config.toml
model = "multi-label audio tagger"
dataset = "simulated sounds of rotating machines with and without faults"
train_examples = 39062
gain_aug_db = 6
n_mels = 80
hop_length = 160
input = "log_mel"
spec_augment = false
win_length = 400
arch = "conformer"
norm = "layernorm"
hidden_act = "gelu"
mlp_ratio = 2
head_dim = 32
fused_qkv = false
qk_norm = false
layer_scale_init = 0.1
inner_norm = false
subsampling = 2
layers = 10
width = 128
positions = "learned"
kernel_size = 15
num_labels = 26
init = "kaiming_normal"
residual_init = "zero_last"
optimizer = "adamw"
learning_rate = 0.002
beta1 = 0.8
beta2 = 0.95
eps = 1e-06
max_steps = 5600
batch_size = 64
epochs = 9.2
lr_schedule = "linear"
final_lr_fraction = 0.01
warmup_steps = 280
weight_decay = 0.2
Rows from block 2 of a small multi-label audio tagger, named by matrix and row number. Rows with one number belong to one neuron. Each number is 200 + 20 x the weight over its row's rms, rounded and kept within 0 to 999. All counts start at 0.
After each neuron's rows are labels from the 100 clips, of 14976, where the neuron reaches its highest value: "responds to" is what is common among them. Only what is clearly more common there than usual is listed. The data: simulated sounds of rotating machines with and without faults.
# fc1: second MLP up (model.blocks.2.mlp.fc1.weight, 256x128), inputs 0-63
# fc2: second MLP down (model.blocks.2.mlp.fc2.weight, 128x256, transposed), outputs 0-63

fc1.245,212,174,194,235,162,209,216,198,211,216,186,215,184,190,173,188,224,220,167,170,194,227,169,193,145,173,199,200,179,233,247,214,216,209,221,208,203,162,221,222,180,237,216,194,207,212,203,196,211,223,188,185,183,181,200,204,209,224,194,199,188,189,211,182
fc2.245,188,192,232,202,187,181,209,174,173,224,219,210,225,209,185,178,193,215,204,198,204,208,213,198,177,191,179,165,180,179,224,192,212,184,216,204,231,196,202,205,196,222,160,202,237,191,229,202,184,223,218,176,216,193,213,238,228,251,219,204,201,198,190,193
responds to: speed: fast; pump; muffled (low-pass)

fc1.94,177,196,187,205,184,258,195,203,208,185,178,189,215,205,206,201,206,248,198,197,225,221,165,224,169,165,189,211,187,194,232,187,216,199,233,188,198,181,206,207,217,202,203,183,223,219,194,163,187,237,199,215,207,200,158,197,174,167,218,192,200,175,230,179
fc2.94,196,230,197,243,205,223,211,262,184,211,223,208,169,211,217,190,196,196,187,209,173,230,209,193,185,200,224,201,193,207,184,181,209,214,175,155,190,161,193,156,207,200,239,195,214,215,200,199,199,191,183,186,216,252,178,172,195,196,213,185,190,222,230,178
responds to: state: faulty; air leak; speed: slow

fc1.46,193,186,211,190,155,225,185,177,198,195,229,217,211,197,196,204,223,239,199,171,177,235,189,184,218,208,207,188,194,199,227,182,206,213,202,216,200,200,192,184,169,235,193,191,187,159,189,209,236,195,251,196,232,221,197,195,196,212,181,184,182,225,197,219
fc2.46,188,230,214,172,192,266,227,198,207,190,256,232,210,208,197,195,208,213,171,169,208,221,193,202,181,203,180,222,228,210,218,214,207,217,202,164,178,195,179,183,207,200,201,213,176,200,211,227,149,194,187,184,193,231,200,198,192,185,215,196,188,208,226,162
responds to: turbine; speed: fast; imbalance

fc1.194,222,193,217,187,196,190,192,206,213,227,187,225,206,222,152,232,202,182,201,174,193,198,160,206,220,177,179,196,189,221,218,216,198,220,179,222,185,191,165,210,197,240,231,180,200,218,162,183,194,216,238,235,248,209,217,181,192,212,244,234,199,207,192,215
fc2.194,182,186,180,164,169,179,220,200,187,185,180,192,221,212,186,214,206,239,181,216,202,173,195,200,185,225,148,214,200,202,221,209,178,210,209,205,173,192,203,239,200,203,207,219,175,210,234,171,197,189,194,195,199,165,156,200,185,226,210,210,185,202,211,218
responds to: speed: fast; gearbox; squeal

fc1.58,214,221,219,174,227,190,185,248,210,186,221,204,240,206,176,230,183,199,181,211,188,198,198,204,205,159,219,218,204,217,202,189,193,202,202,195,222,208,221,182,211,213,184,203,184,171,190,212,191,215,176,171,183,239,196,207,192,140,179,223,217,238,207,198
fc2.58,185,194,220,239,211,147,186,198,191,215,173,200,206,209,162,216,203,202,206,217,197,213,202,203,173,200,220,207,183,206,186,203,219,221,180,212,189,232,222,181,191,200,194,249,202,195,214,182,223,179,175,189,191,195,198,198,248,204,193,196,206,217,208,240
responds to: piston engine; speed: slow

fc1.42,191,173,228,200,190,179,228,170,200,221,223,142,210,205,187,212,180,208,229,203,219,194,186,220,200,169,191,195,216,198,199,206,202,183,189,231,207,174,238,173,216,186,195,176,204,212,191,185,179,189,240,195,217,172,196,201,164,192,216,188,198,166,220,235
fc2.42,207,221,185,216,235,184,180,179,201,178,180,184,212,184,189,186,190,184,179,176,229,221,164,196,192,219,193,197,213,229,235,189,183,175,190,189,178,221,229,231,207,180,195,245,175,205,169,193,191,199,210,246,178,178,161,192,206,208,202,202,185,174,195,215
responds to: gearbox; rattle

fc1.152,212,191,184,207,163,228,206,235,216,126,201,215,185,213,214,206,153,216,213,169,235,202,213,207,223,247,209,245,196,207,220,198,157,211,214,196,170,208,217,182,159,198,203,185,212,169,191,213,206,217,196,202,191,194,189,193,201,203,210,204,214,200,216,187
fc2.152,212,212,183,187,180,163,227,191,161,186,175,195,210,199,198,214,236,218,188,219,177,184,214,172,196,206,182,197,192,199,210,192,238,207,231,243,218,205,190,215,212,271,200,199,196,189,219,174,241,203,248,186,186,190,198,229,199,243,201,200,198,174,213,215
responds to: gearbox; electric motor

fc1.140,237,190,178,208,171,207,197,185,218,187,206,197,196,161,201,211,244,176,173,194,228,240,182,235,194,202,182,217,168,169,240,247,202,201,215,201,186,224,185,192,232,206,194,189,200,204,205,206,197,210,178,148,198,212,203,210,161,191,234,176,209,192,196,193
fc2.140,218,190,217,203,221,195,214,162,226,175,202,214,173,199,225,202,202,189,219,188,228,185,212,190,218,201,233,225,210,183,207,257,206,200,177,149,168,208,181,215,221,195,204,201,181,203,161,209,198,201,187,198,217,184,222,212,192,192,208,192,212,195,197,175
responds to: gearbox; muffled (low-pass)

fc1.110,185,206,174,245,200,197,225,178,207,200,177,199,197,171,181,164,197,207,162,223,200,194,226,240,168,195,195,222,226,189,224,159,194,201,207,198,223,204,201,193,173,191,222,188,236,216,193,219,204,203,201,198,188,208,219,192,199,211,205,178,208,203,243,225
fc2.110,194,185,180,189,213,209,234,188,187,193,213,192,205,207,228,196,210,202,218,173,229,187,202,216,218,219,187,188,203,185,217,214,254,185,214,195,203,211,220,212,208,209,194,197,171,189,198,211,200,194,185,194,223,139,196,209,213,226,172,191,182,211,173,202
responds to: gearbox; muffled (low-pass)

fc1.225,188,176,196,221,185,225,195,222,223,241,216,219,216,151,189,206,185,198,219,143,194,226,150,220,203,172,187,172,206,203,216,197,183,191,191,183,197,177,212,209,175,208,180,171,221,184,219,223,206,216,162,236,188,191,209,162,197,205,194,218,189,193,184,204
fc2.225,204,146,197,223,163,206,198,183,224,190,167,185,171,195,210,195,209,206,197,189,199,209,195,212,208,201,210,167,185,205,227,206,167,189,189,224,211,192,209,197,170,176,227,170,192,200,213,166,191,183,209,188,202,221,186,219,187,221,205,199,228,194,169,188
responds to: speed: fast; compressor; thin (high-pass)

fc1.183,183,209,168,181,191,178,186,176,217,212,164,179,215,189,210,211,207,200,165,200,229,237,184,186,164,185,199,194,201,189,194,176,187,202,196,214,195,172,252,224,203,220,205,204,184,189,210,195,216,202,182,215,201,195,201,196,209,240,234,201,236,189,171,227
fc2.183,181,181,219,209,207,219,232,192,176,221,231,162,214,212,155,182,185,194,200,219,203,190,205,174,174,187,182,203,193,195,225,205,201,183,212,183,222,211,216,239,219,227,186,189,223,190,234,196,188,205,195,178,221,218,230,231,200,244,203,194,219,195,203,177
responds to: piston engine; muffled (low-pass)

fc1.160,225,182,199,186,153,237,183,193,219,197,232,183,188,152,212,195,220,198,179,222,182,230,207,246,228,174,199,222,187,198,237,228,203,213,204,235,202,201,196,186,218,194,184,162,213,205,231,202,193,191,189,180,204,201,188,211,167,191,252,226,218,219,187,207
fc2.160,217,205,215,199,225,193,208,164,229,202,209,233,198,205,234,211,215,192,249,190,211,167,234,182,208,199,215,206,178,174,208,244,223,208,194,166,173,214,163,199,207,200,213,221,191,208,186,218,159,196,196,191,194,169,192,216,193,199,201,198,223,194,195,167
responds to: gearbox; thin (high-pass)

fc1.7,199,196,190,219,204,190,238,216,211,197,225,215,216,175,179,207,217,183,227,194,214,214,204,204,196,185,186,168,161,163,198,196,215,174,199,226,210,199,171,204,203,180,204,176,212,205,201,172,158,170,219,214,184,215,177,206,142,222,229,208,226,201,186,202
fc2.7,197,190,188,168,212,202,205,184,226,159,209,196,205,196,204,207,231,210,212,201,196,180,202,169,238,220,204,218,259,214,214,201,192,201,173,201,175,211,218,183,210,221,222,212,180,218,172,184,234,191,201,202,215,175,223,182,209,183,196,194,198,168,227,200
responds to: gearbox; bearing knock

fc1.214,175,219,201,230,216,230,230,171,199,177,187,214,193,177,211,194,175,191,174,221,220,211,182,212,176,194,220,175,175,174,209,206,186,185,166,199,192,211,205,182,236,222,215,222,222,186,214,184,213,185,240,205,170,205,208,206,209,221,186,171,205,187,222,215
fc2.214,187,186,169,202,205,176,220,193,197,172,205,167,211,205,197,203,207,218,184,169,200,180,154,236,230,200,178,209,174,202,210,199,222,200,191,208,208,186,255,189,193,187,205,218,162,202,168,170,195,196,193,194,195,154,194,180,200,169,184,212,206,201,206,231
responds to: gearbox

fc1.65,200,209,213,224,188,244,217,203,219,177,209,215,209,192,193,185,211,215,201,200,194,233,158,230,195,195,203,229,164,234,213,232,196,212,180,178,167,168,162,212,199,210,198,233,212,180,182,232,217,172,197,203,197,233,207,190,190,172,231,187,215,186,207,212
fc2.65,218,195,204,155,183,209,203,181,207,219,200,215,190,228,222,187,202,192,227,237,214,188,226,188,214,207,216,225,192,180,218,235,203,203,201,166,180,180,199,220,194,226,170,219,198,202,178,239,199,200,214,220,205,196,203,208,227,228,195,205,206,179,181,206
responds to: turbine

fc1.13,200,188,194,179,185,208,219,201,198,234,169,212,186,196,213,191,208,224,188,218,204,199,205,205,167,209,180,206,224,238,202,228,183,199,198,236,201,212,233,222,187,220,193,194,196,167,222,189,204,191,209,199,223,205,197,223,174,209,185,218,186,197,191,225
fc2.13,196,208,229,217,197,232,194,212,183,201,209,238,217,203,203,212,183,194,212,214,201,218,199,220,205,212,223,214,185,176,196,211,233,213,233,161,191,196,158,229,199,166,208,182,181,206,194,204,189,180,201,202,184,210,171,209,208,204,209,195,227,210,172,170
responds to: speed: fast; turbine

fc1.35,241,170,196,191,192,191,217,224,170,186,195,188,213,158,205,210,207,169,199,169,202,257,167,218,199,183,190,167,197,214,225,224,195,171,182,180,205,169,183,204,207,207,219,141,222,190,187,190,204,214,184,237,202,197,191,210,219,196,228,184,191,220,212,214
fc2.35,204,186,223,178,187,179,164,192,221,226,148,239,200,198,230,199,161,218,206,204,199,214,208,196,188,205,209,178,168,188,213,151,200,216,175,205,219,240,201,189,195,179,168,249,215,211,198,211,211,188,216,210,175,176,226,195,228,230,181,192,154,160,186,226
responds to: speed: fast; piston engine; clipping; text has "clipped"

fc1.167,194,206,196,191,182,233,209,185,203,181,227,218,188,187,209,195,222,206,201,198,230,241,199,221,181,181,201,176,183,200,223,183,227,188,237,199,190,194,208,199,196,196,189,180,209,234,248,186,139,223,156,196,192,209,166,225,176,195,228,200,192,211,193,218
fc2.167,229,202,203,196,194,201,175,184,205,221,159,205,204,204,187,222,203,218,227,206,192,209,218,200,205,188,210,211,194,232,197,183,167,227,189,247,194,198,170,194,201,252,202,203,194,195,195,215,221,193,198,178,216,171,201,184,164,207,183,195,201,188,229,179
responds to: turbine

fc1.14,197,213,236,216,180,217,201,228,207,221,165,202,228,207,213,209,188,191,182,192,192,194,217,222,195,187,217,167,178,226,194,186,197,187,205,237,225,194,213,152,186,206,200,208,199,184,186,197,213,205,165,205,198,189,194,155,183,178,209,190,190,170,198,206
fc2.14,167,200,202,200,185,209,223,228,219,187,212,204,205,205,246,211,198,231,190,245,167,169,202,197,226,212,237,215,189,207,191,241,206,203,198,196,182,186,146,231,191,202,217,190,194,197,180,170,182,201,188,218,170,192,186,205,173,198,188,208,234,195,197,173
responds to: state: faulty; rattle; reverberation; text has "reverberant"

fc1.100,209,220,209,178,169,201,213,212,202,210,208,198,177,218,163,216,154,197,200,175,227,205,235,225,196,185,195,179,151,191,179,220,226,212,212,214,214,210,198,207,161,201,185,200,218,183,209,205,181,214,198,218,209,211,249,207,194,236,188,206,199,195,184,179
fc2.100,192,180,240,203,208,235,170,189,214,201,242,219,208,197,236,198,189,213,203,190,199,204,194,222,185,211,215,160,194,176,204,148,208,229,201,171,185,209,189,182,194,199,153,229,219,215,216,224,222,201,182,204,210,206,228,210,234,192,191,195,184,207,166,184
responds to: turbine; bearing knock; thin (high-pass)

fc1.133,210,212,187,205,157,204,211,183,215,222,230,180,220,201,233,216,191,231,175,209,204,206,190,220,186,223,196,188,161,232,199,196,195,220,227,199,220,190,185,199,214,177,188,251,199,186,204,186,221,209,203,162,187,183,164,165,213,201,191,206,229,155,175,218
fc2.133,184,223,202,209,188,180,218,191,192,194,166,157,213,193,226,201,201,206,177,225,213,203,181,181,206,206,221,246,228,204,198,176,211,206,194,203,161,214,204,218,191,183,183,199,186,198,193,178,218,183,225,242,194,209,194,221,197,216,191,203,199,192,213,217
responds to: turbine